Weights of a small masked spectrogram model.
Model: log mel input, norm batchnorm, widths [40, 80, 160, 320].
Data: trained on chords played on synthesised instruments, 52083 training examples, 6.9 epochs.
Rows from block 4 of a small masked spectrogram model, named by matrix and row number. Rows with one number belong to one channel. Each number is 50 + 12 x the weight over its row's rms, rounded and kept within 0 to 99. All counts start at 0.
After each channel's rows are labels from the 100 clips, of 14976, where the channel reaches its highest value: "top examples" is what is common among them. Only what is clearly more common there than usual is listed. The data: chords played on synthesised instruments. In brackets: how many of the 100.
# convs0: expand 3x3 conv (model.blocks.4.convs.0.weight, 240x80x3x3, each kernel summed), inputs 0-79
# convs1: project pointwise conv (model.blocks.4.convs.1.weight, 80x240x1x1, transposed), outputs 0-79

convs0.117:35 43 59 46 47 49 36 38 75 56 37 38 46 69 48 33 46 43 46 36 38 61 65 48 62 38 43 41 64 63 40 63 39 40 46 58 50 46 86 54 57 61 50 50 51 29 43 45 63 43 50 41 34 41 39 47 60 45 42 30 47 51 58 67 84 45 45 31 56 52 56 33 46 73 44 64 62 42 55 68
convs1.117:47 42 50 32 64 44 64 32 43 43 85 71 40 45 50 57 51 43 55 51 51 49 53 45 51 48 50 63 34 54 54 45 36 56 43 52 37 58 39 64 36 56 57 38 62 55 36 81 53 44 49 55 47 48 48 41 52 49 33 67 47 77 54 31 32 30 63 53 53 19 37 59 54 21 64 43 35 52 42 50
top examples: arpeggio (88); playing: arpeggio down (61); vibraphone-like (27)

convs0.35:53 53 59 46 21 41 54 44 63 36 35 35 46 53 47 26 43 35 60 43 31 40 30 60 57 57 54 44 56 52 64 72 58 55 34 56 32 52 35 39 58 46 37 54 39 62 51 57 48 33 48 32 41 48 32 54 41 89 70 45 45 26 58 57 59 37 66 50 55 65 62 41 47 50 55 62 48 59 42 46
convs1.35:57 31 53 43 56 47 40 61 50 42 72 28 68 33 56 64 59 62 37 73 39 45 64 56 61 51 25 69 39 44 51 34 48 52 38 46 51 46 46 45 59 46 21 39 46 67 31 44 55 59 57 66 43 47 49 63 61 59 43 33 47 69 59 44 53 50 38 47 42 39 55 64 71 44 52 22 57 71 50 38
top examples: arpeggio (96); playing: arpeggio down (56); marimba-like (29)

convs0.9:35 55 66 55 26 56 48 46 26 31 47 56 31 52 50 22 60 60 42 50 52 40 52 39 38 62 49 54 49 51 60 45 53 38 55 29 65 52 43 37 32 46 52 47 40 37 46 42 34 61 24 49 26 62 46 32 36 35 63 67 52 53 75 57 47 57 48 44 50 61 56 48 57 53 46 58 73 39 26 67
convs1.9:42 37 30 39 44 64 28 51 45 24 26 55 50 60 54 58 58 56 69 52 53 63 62 65 49 18 53 31 63 37 38 38 53 49 31 74 39 41 59 44 48 56 42 45 43 73 69 71 53 56 48 55 64 49 57 53 41 58 59 44 53 22 53 33 52 56 44 34 59 50 60 46 52 56 46 59 60 50 40 34
top examples: marimba-like (30)

convs0.202:41 55 48 51 57 55 44 31 46 16 21 49 16 57 58 54 43 61 42 43 48 38 65 53 61 42 49 26 60 53 62 50 48 64 43 30 42 46 58 56 52 37 56 46 74 62 61 47 50 44 54 46 30 68 43 40 33 52 39 48 38 27 45 60 46 40 67 62 71 41 47 32 43 48 48 41 60 41 50 63
convs1.202:53 43 45 69 64 34 56 28 46 57 36 39 44 63 40 51 42 64 49 53 44 44 57 40 72 59 59 60 60 53 34 58 37 41 64 44 44 78 56 31 53 40 60 42 73 38 59 45 62 56 49 34 39 49 38 59 46 59 49 40 36 52 57 25 36 70 45 50 53 77 23 36 34 47 56 59 50 32 60 53
top examples: marimba-like (39)

convs0.124:66 76 37 59 57 65 61 64 70 19 32 43 39 31 50 55 18 61 45 43 46 68 75 58 56 51 46 48 40 46 58 44 35 58 43 61 56 62 54 56 43 48 32 49 59 34 45 51 58 43 56 56 53 50 72 41 81 50 55 43 43 49 32 55 42 32 56 53 49 48 56 57 51 57 64 52 60 53 57 69
convs1.124:53 43 37 22 27 68 51 45 44 49 49 71 63 34 58 53 60 48 56 70 36 35 50 63 41 43 38 31 43 44 52 39 57 36 42 30 41 61 59 49 47 50 53 50 25 48 35 60 24 48 36 53 53 55 78 53 48 56 50 65 72 44 70 56 56 56 39 49 50 31 56 66 55 55 29 47 49 54 38 32
top examples: arpeggio (94); playing: arpeggio down (54); marimba-like (35)

convs0.85:34 56 43 50 25 51 66 50 72 75 65 38 40 30 47 61 69 47 46 66 75 37 44 12 48 56 53 48 47 58 39 36 39 49 47 52 59 73 34 51 49 61 43 53 50 38 35 50 42 35 41 50 61 48 45 46 57 56 40 44 53 61 42 34 53 52 53 68 23 55 37 54 53 30 49 67 47 45 48 36
convs1.85:31 32 65 39 49 62 54 47 34 55 54 59 42 45 62 35 48 34 32 65 41 58 44 61 38 46 53 30 40 59 43 41 57 58 75 44 61 62 50 46 60 72 73 56 56 60 54 47 41 50 57 74 49 57 42 26 58 45 57 65 65 64 40 48 63 42 31 31 63 31 68 63 58 47 68 59 40 63 40 45
top examples: marimba-like (36); square lead (32)

convs0.175:51 30 43 31 33 48 61 50 46 38 61 48 64 70 49 32 49 27 47 54 60 59 61 65 69 44 47 47 52 49 39 54 49 38 46 56 61 58 56 63 31 28 28 49 55 61 50 66 32 42 51 50 36 49 64 62 76 53 66 65 61 46 63 33 46 66 54 58 66 59 54 48 38 48 49 51 78 32 37 67
convs1.175:42 56 82 37 75 42 52 59 57 65 54 58 37 41 44 49 49 60 40 49 43 56 45 62 46 22 63 51 49 31 51 45 65 69 62 43 41 70 43 30 52 51 42 64 54 26 59 54 62 47 51 43 57 41 56 55 60 62 37 68 52 52 36 55 65 48 50 59 60 62 66 40 29 83 46 55 33 35 48 40
top examples: marimba-like (70)

convs0.201:40 54 47 74 26 47 53 40 40 32 60 47 47 55 39 66 42 47 58 30 55 63 75 54 74 62 51 45 55 52 53 72 31 45 55 36 24 32 54 64 60 39 58 47 65 51 35 51 67 53 22 56 58 60 46 30 58 47 47 58 39 50 51 54 47 53 46 52 42 68 34 65 46 65 59 58 55 38 65 34
convs1.201:49 25 61 28 21 49 55 60 29 38 37 42 55 40 63 50 61 50 35 42 32 38 49 48 52 28 41 47 38 58 50 57 53 52 60 67 51 44 43 51 51 54 75 61 28 71 79 68 53 65 50 70 63 55 58 30 44 46 46 42 56 43 51 52 49 36 58 56 49 42 46 38 68 46 51 57 47 70 59 34
top examples: arpeggio (80)

convs0.63:50 61 40 58 66 53 63 36 52 45 20 47 37 38 71 63 39 44 35 43 46 51 45 75 33 43 65 57 28 44 45 40 32 59 50 57 37 53 11 64 72 55 56 41 59 58 41 36 42 44 26 58 59 42 45 54 58 42 47 53 49 49 40 48 38 57 46 57 30 40 56 75 60 52 61 48 62 48 51 41
convs1.63:49 54 55 52 53 51 55 37 33 62 47 48 33 25 69 54 52 49 45 77 46 39 58 61 55 51 72 46 36 48 36 58 43 38 45 60 60 15 63 51 45 41 57 48 44 57 42 86 54 68 70 50 57 51 61 52 72 56 43 59 38 60 62 59 51 54 54 31 62 59 54 43 63 46 44 31 41 26 53 51
top examples: marimba-like (31)

convs0.67:55 55 43 72 48 44 52 61 28 57 29 57 33 44 35 58 45 64 18 62 64 38 63 71 48 52 42 38 72 57 40 61 61 41 49 44 45 52 51 48 42 60 60 62 54 50 45 52 29 47 46 23 51 72 40 37 42 41 46 62 48 45 41 41 24 73 31 41 53 40 38 53 47 46 74 47 58 54 52 53
convs1.67:53 48 44 41 63 41 55 72 51 39 70 53 42 50 49 52 55 61 49 51 33 31 49 58 34 51 51 53 28 63 56 43 37 33 32 57 44 50 32 60 57 77 49 36 51 64 45 58 41 28 39 74 53 63 53 44 52 36 42 39 55 62 75 28 45 57 49 51 54 22 39 67 55 46 54 40 56 71 56 28
top examples: arpeggio (93); marimba-like (40)

convs0.55:39 47 36 48 57 72 60 57 59 34 50 47 34 43 45 38 51 43 60 50 57 58 73 56 44 45 61 51 46 58 16 48 37 30 57 58 21 73 60 65 56 42 46 35 63 30 64 49 31 44 46 46 54 40 45 50 69 34 52 61 69 40 44 62 44 31 59 37 69 58 64 65 37 58 60 47 54 51 43 34
convs1.55:73 46 56 66 47 36 56 44 53 48 36 39 39 66 52 64 61 66 35 51 34 54 53 66 63 41 42 49 54 47 57 33 43 61 63 45 62 58 37 57 50 31 38 54 42 51 53 42 37 45 20 38 58 34 66 32 58 58 48 46 57 68 50 57 63 66 67 75 64 34 35 63 59 59 58 68 47 52 21 42
top examples: arpeggio (79); marimba-like (39)

convs0.30:69 66 41 60 72 45 62 59 53 61 62 52 59 34 43 68 52 64 28 59 32 60 60 54 43 50 57 32 41 55 71 39 41 50 46 47 51 47 38 60 42 58 30 72 74 53 24 56 43 40 67 31 54 73 44 54 51 67 41 37 47 59 36 43 43 43 62 45 50 33 47 57 42 61 56 66 40 33 61 46
convs1.30:42 53 47 27 64 50 46 57 25 45 45 53 38 65 35 61 55 32 63 36 38 45 52 50 44 66 46 45 44 65 29 32 58 31 71 50 70 38 59 46 56 44 42 41 52 56 48 67 29 58 40 61 38 42 41 30 55 53 58 62 37 50 58 40 76 42 23 52 58 37 75 51 42 48 50 57 48 52 34 35
top examples: arpeggio (95); playing: arpeggio down (73); marimba-like (36)

convs0.113:49 56 68 38 43 39 41 27 70 26 58 55 36 53 51 49 68 54 60 32 32 72 52 46 57 36 47 60 55 48 58 56 36 42 41 33 46 37 54 45 74 39 42 42 41 46 65 46 60 22 34 68 52 43 31 56 43 39 42 37 39 55 40 47 46 36 31 63 63 46 51 55 64 42 70 49 41 61 33 36
convs1.113:43 39 43 50 26 34 45 59 65 30 55 54 61 46 55 63 53 55 60 48 25 51 51 41 62 42 52 58 65 47 74 53 64 53 56 54 45 30 51 63 56 40 62 65 48 50 35 37 71 42 32 57 69 55 58 58 50 71 73 60 54 65 53 47 36 59 78 47 17 47 37 49 33 57 52 37 47 46 56 52
top examples: marimba-like (28); clipping (25)

convs0.187:62 47 43 75 60 55 56 37 55 57 63 47 49 35 44 58 45 33 38 45 54 33 60 32 64 38 51 49 64 57 50 52 52 50 51 38 49 28 37 66 40 41 60 60 65 46 52 64 63 51 26 20 39 21 58 37 51 56 84 52 70 62 39 39 47 60 69 45 41 36 48 36 60 53 55 54 47 54 41 39
convs1.187:54 51 50 45 41 35 62 65 53 30 47 53 45 46 37 46 47 61 38 69 58 53 43 57 40 49 46 35 36 09 38 76 35 48 41 64 47 73 44 60 43 56 48 40 47 35 37 37 40 61 73 64 29 52 44 65 40 49 55 31 35 49 51 52 55 29 45 42 48 45 62 65 57 43 62 66 54 39 41 30
top examples: arpeggio (76); playing: arpeggio up (51); organ-like (32)